A small CTC audio transcriber, trained from scratch: width 256, batches of 64.
Rows from block 2, named by matrix and row number. Each number is 200 + 20 x the weight over its row's rms, rounded and kept within 0 to 999. All counts start at 0.
# pw2: conv module project (model.blocks.2.conv.pw2.weight, 256x256), inputs 52-103
pw2.0,188,184,204,219,213,221,188,210,211,218,196,231,186,206,202,200,199,153,191,175,195,188,195,218,191,204,272,172,192,202,218,226,246,193,214,224,174,199,190,189,206,191,174,204,227,167,197,188,207,222,175,196
pw2.1,219,192,203,221,210,187,190,215,226,216,216,201,211,215,206,194,194,192,193,180,181,231,193,211,196,210,199,214,192,198,196,193,179,199,209,205,198,225,211,217,185,165,209,184,212,193,220,180,218,189,188,194
pw2.2,172,219,157,199,201,216,196,216,196,176,223,209,207,207,181,215,187,206,200,174,198,196,204,217,242,149,192,199,211,178,194,163,186,162,187,210,183,188,241,215,220,210,176,177,205,209,198,200,225,216,210,200
pw2.3,175,230,197,189,204,158,182,171,196,206,192,217,205,184,180,172,193,170,205,186,207,213,204,197,224,242,196,204,195,190,209,214,230,193,187,211,213,228,199,214,170,211,211,182,188,218,210,185,212,214,186,221
pw2.4,191,147,204,182,178,230,172,217,178,194,202,213,188,243,189,206,220,215,213,230,226,196,173,204,185,187,225,214,216,197,184,204,152,217,197,197,227,188,226,178,173,201,194,185,199,170,204,187,172,138,222,210
pw2.5,186,192,216,162,220,208,188,211,161,200,200,219,193,188,204,191,198,189,222,175,193,210,193,195,219,221,201,183,228,193,201,217,187,203,207,197,238,180,209,205,218,201,181,179,180,190,212,178,196,163,195,190
pw2.6,195,225,198,161,190,220,201,208,217,181,191,213,171,192,182,202,211,157,202,201,224,185,171,178,206,167,183,169,183,172,210,188,167,208,201,172,177,134,202,198,240,216,208,169,163,176,224,221,185,202,220,206
pw2.7,210,215,172,213,168,206,211,187,183,175,188,225,190,169,200,196,206,163,164,199,190,192,186,230,189,159,211,176,185,208,200,184,211,189,176,189,202,189,199,197,199,195,177,176,170,216,213,203,212,173,200,184
pw2.8,223,152,208,221,179,244,177,217,210,173,207,202,211,209,170,171,193,198,202,193,184,203,226,233,200,202,161,184,184,186,196,198,193,183,218,218,192,208,191,220,190,219,181,176,212,204,195,190,242,189,187,183
pw2.9,213,189,222,191,196,201,214,209,273,188,212,173,233,212,211,216,205,212,205,246,216,183,230,182,214,171,195,207,206,187,172,205,209,224,224,204,224,179,214,193,201,194,199,194,203,190,211,219,176,242,207,209
pw2.10,187,191,209,193,192,206,173,196,192,195,242,234,225,237,186,170,233,190,207,188,216,221,202,214,211,193,190,222,215,211,206,193,206,154,162,173,206,191,205,177,171,178,218,198,241,204,185,206,237,177,198,177
pw2.11,140,218,212,178,208,178,179,228,159,187,188,185,199,224,204,198,223,211,210,184,215,156,162,213,215,203,162,213,199,187,222,196,217,206,229,188,244,180,157,224,210,187,210,167,201,213,173,201,239,210,188,163
pw2.12,203,219,196,210,196,186,166,184,208,172,208,186,175,179,175,213,223,181,198,226,164,191,181,198,172,167,195,169,214,202,183,207,161,194,194,215,194,208,222,171,184,230,202,198,151,201,235,207,197,182,210,191
pw2.13,178,196,192,190,184,199,185,200,164,201,211,217,187,251,203,173,230,163,205,222,192,231,195,217,205,219,197,204,173,212,202,213,208,211,195,191,211,186,212,218,159,193,219,155,182,196,209,165,226,160,204,174
pw2.14,209,193,169,191,202,185,233,224,218,233,236,201,183,199,211,203,182,231,211,197,200,189,203,215,197,211,203,179,220,215,164,220,220,217,199,235,201,181,170,235,189,203,203,188,207,182,192,222,191,231,211,207
pw2.15,230,186,195,186,225,189,193,191,186,191,251,189,214,213,212,189,189,197,182,196,206,218,221,193,205,181,188,203,211,216,199,200,206,209,222,191,196,196,181,245,204,216,222,192,242,221,203,192,195,215,235,226
pw2.16,189,237,152,217,200,219,221,209,242,207,207,179,208,192,196,205,216,166,191,200,203,196,211,199,222,163,213,204,201,215,142,194,207,200,201,195,186,196,196,202,212,203,179,188,188,182,220,197,175,242,204,227
pw2.17,175,197,207,247,208,193,224,222,198,221,209,208,197,174,224,202,184,205,225,242,187,217,174,205,185,180,230,202,205,173,214,191,232,213,188,216,167,179,205,206,202,234,216,189,203,227,212,212,191,237,199,187
pw2.18,215,182,209,150,193,205,193,202,169,160,214,211,210,249,221,221,210,206,201,201,178,210,203,203,194,155,211,206,206,207,245,176,184,150,192,228,204,191,225,230,166,237,203,187,189,195,220,200,189,170,211,207
pw2.246,222,217,228,209,206,217,194,215,210,170,195,182,198,197,207,217,208,177,194,197,192,173,200,205,208,218,221,174,203,192,179,196,190,223,215,225,201,182,187,194,229,206,215,214,187,220,216,217,188,205,218,252
pw2.247,215,198,187,196,193,197,192,203,185,178,195,203,186,173,159,201,166,187,212,189,220,200,201,182,203,193,182,185,183,200,188,176,171,202,176,187,198,219,191,193,210,191,232,209,179,177,199,202,184,193,215,159
pw2.248,228,207,196,212,199,200,160,232,195,189,198,193,229,214,189,192,189,208,170,222,232,201,213,218,183,195,202,242,226,196,224,174,191,203,188,220,192,173,212,230,173,193,226,203,210,180,203,201,190,176,214,195
pw2.249,209,202,219,198,228,181,182,199,184,223,183,208,228,191,214,185,203,179,187,184,214,191,192,215,185,214,210,205,210,208,188,200,193,216,195,199,201,200,202,189,171,186,195,197,213,206,180,189,206,162,230,224
pw2.250,200,197,218,236,193,207,217,198,187,183,219,180,169,251,233,179,171,216,219,197,193,208,217,187,220,197,198,233,199,202,195,212,201,226,215,230,224,231,173,196,205,214,209,211,245,194,200,214,219,221,192,211
pw2.251,207,182,199,192,227,203,157,185,210,221,207,218,198,247,186,197,192,234,231,199,203,205,198,214,182,186,210,209,201,216,204,183,204,199,210,202,195,226,198,177,171,191,222,200,231,177,183,222,176,214,216,184
pw2.252,207,196,192,212,238,227,193,206,226,221,243,186,214,176,185,245,176,230,218,175,205,203,199,244,183,168,236,192,205,185,198,184,213,189,211,214,192,203,209,201,209,209,209,216,196,191,194,197,187,226,202,188
pw2.253,217,198,194,218,201,169,219,216,235,206,224,169,188,166,199,213,202,204,239,160,165,192,180,216,194,198,208,196,217,214,194,195,208,167,227,214,200,208,212,189,233,185,176,177,202,191,181,225,188,223,231,205
pw2.254,222,201,189,194,202,188,249,192,244,205,195,164,213,192,188,196,210,208,198,181,172,181,193,226,182,200,184,188,222,198,201,213,195,181,235,244,196,222,202,212,214,195,208,220,201,241,195,226,175,206,198,231
pw2.255,199,203,181,156,225,161,205,182,217,183,205,218,193,186,169,221,207,216,201,226,218,182,191,184,183,151,187,190,213,193,193,203,169,173,194,180,225,178,204,212,210,190,190,216,173,205,211,227,173,192,188,206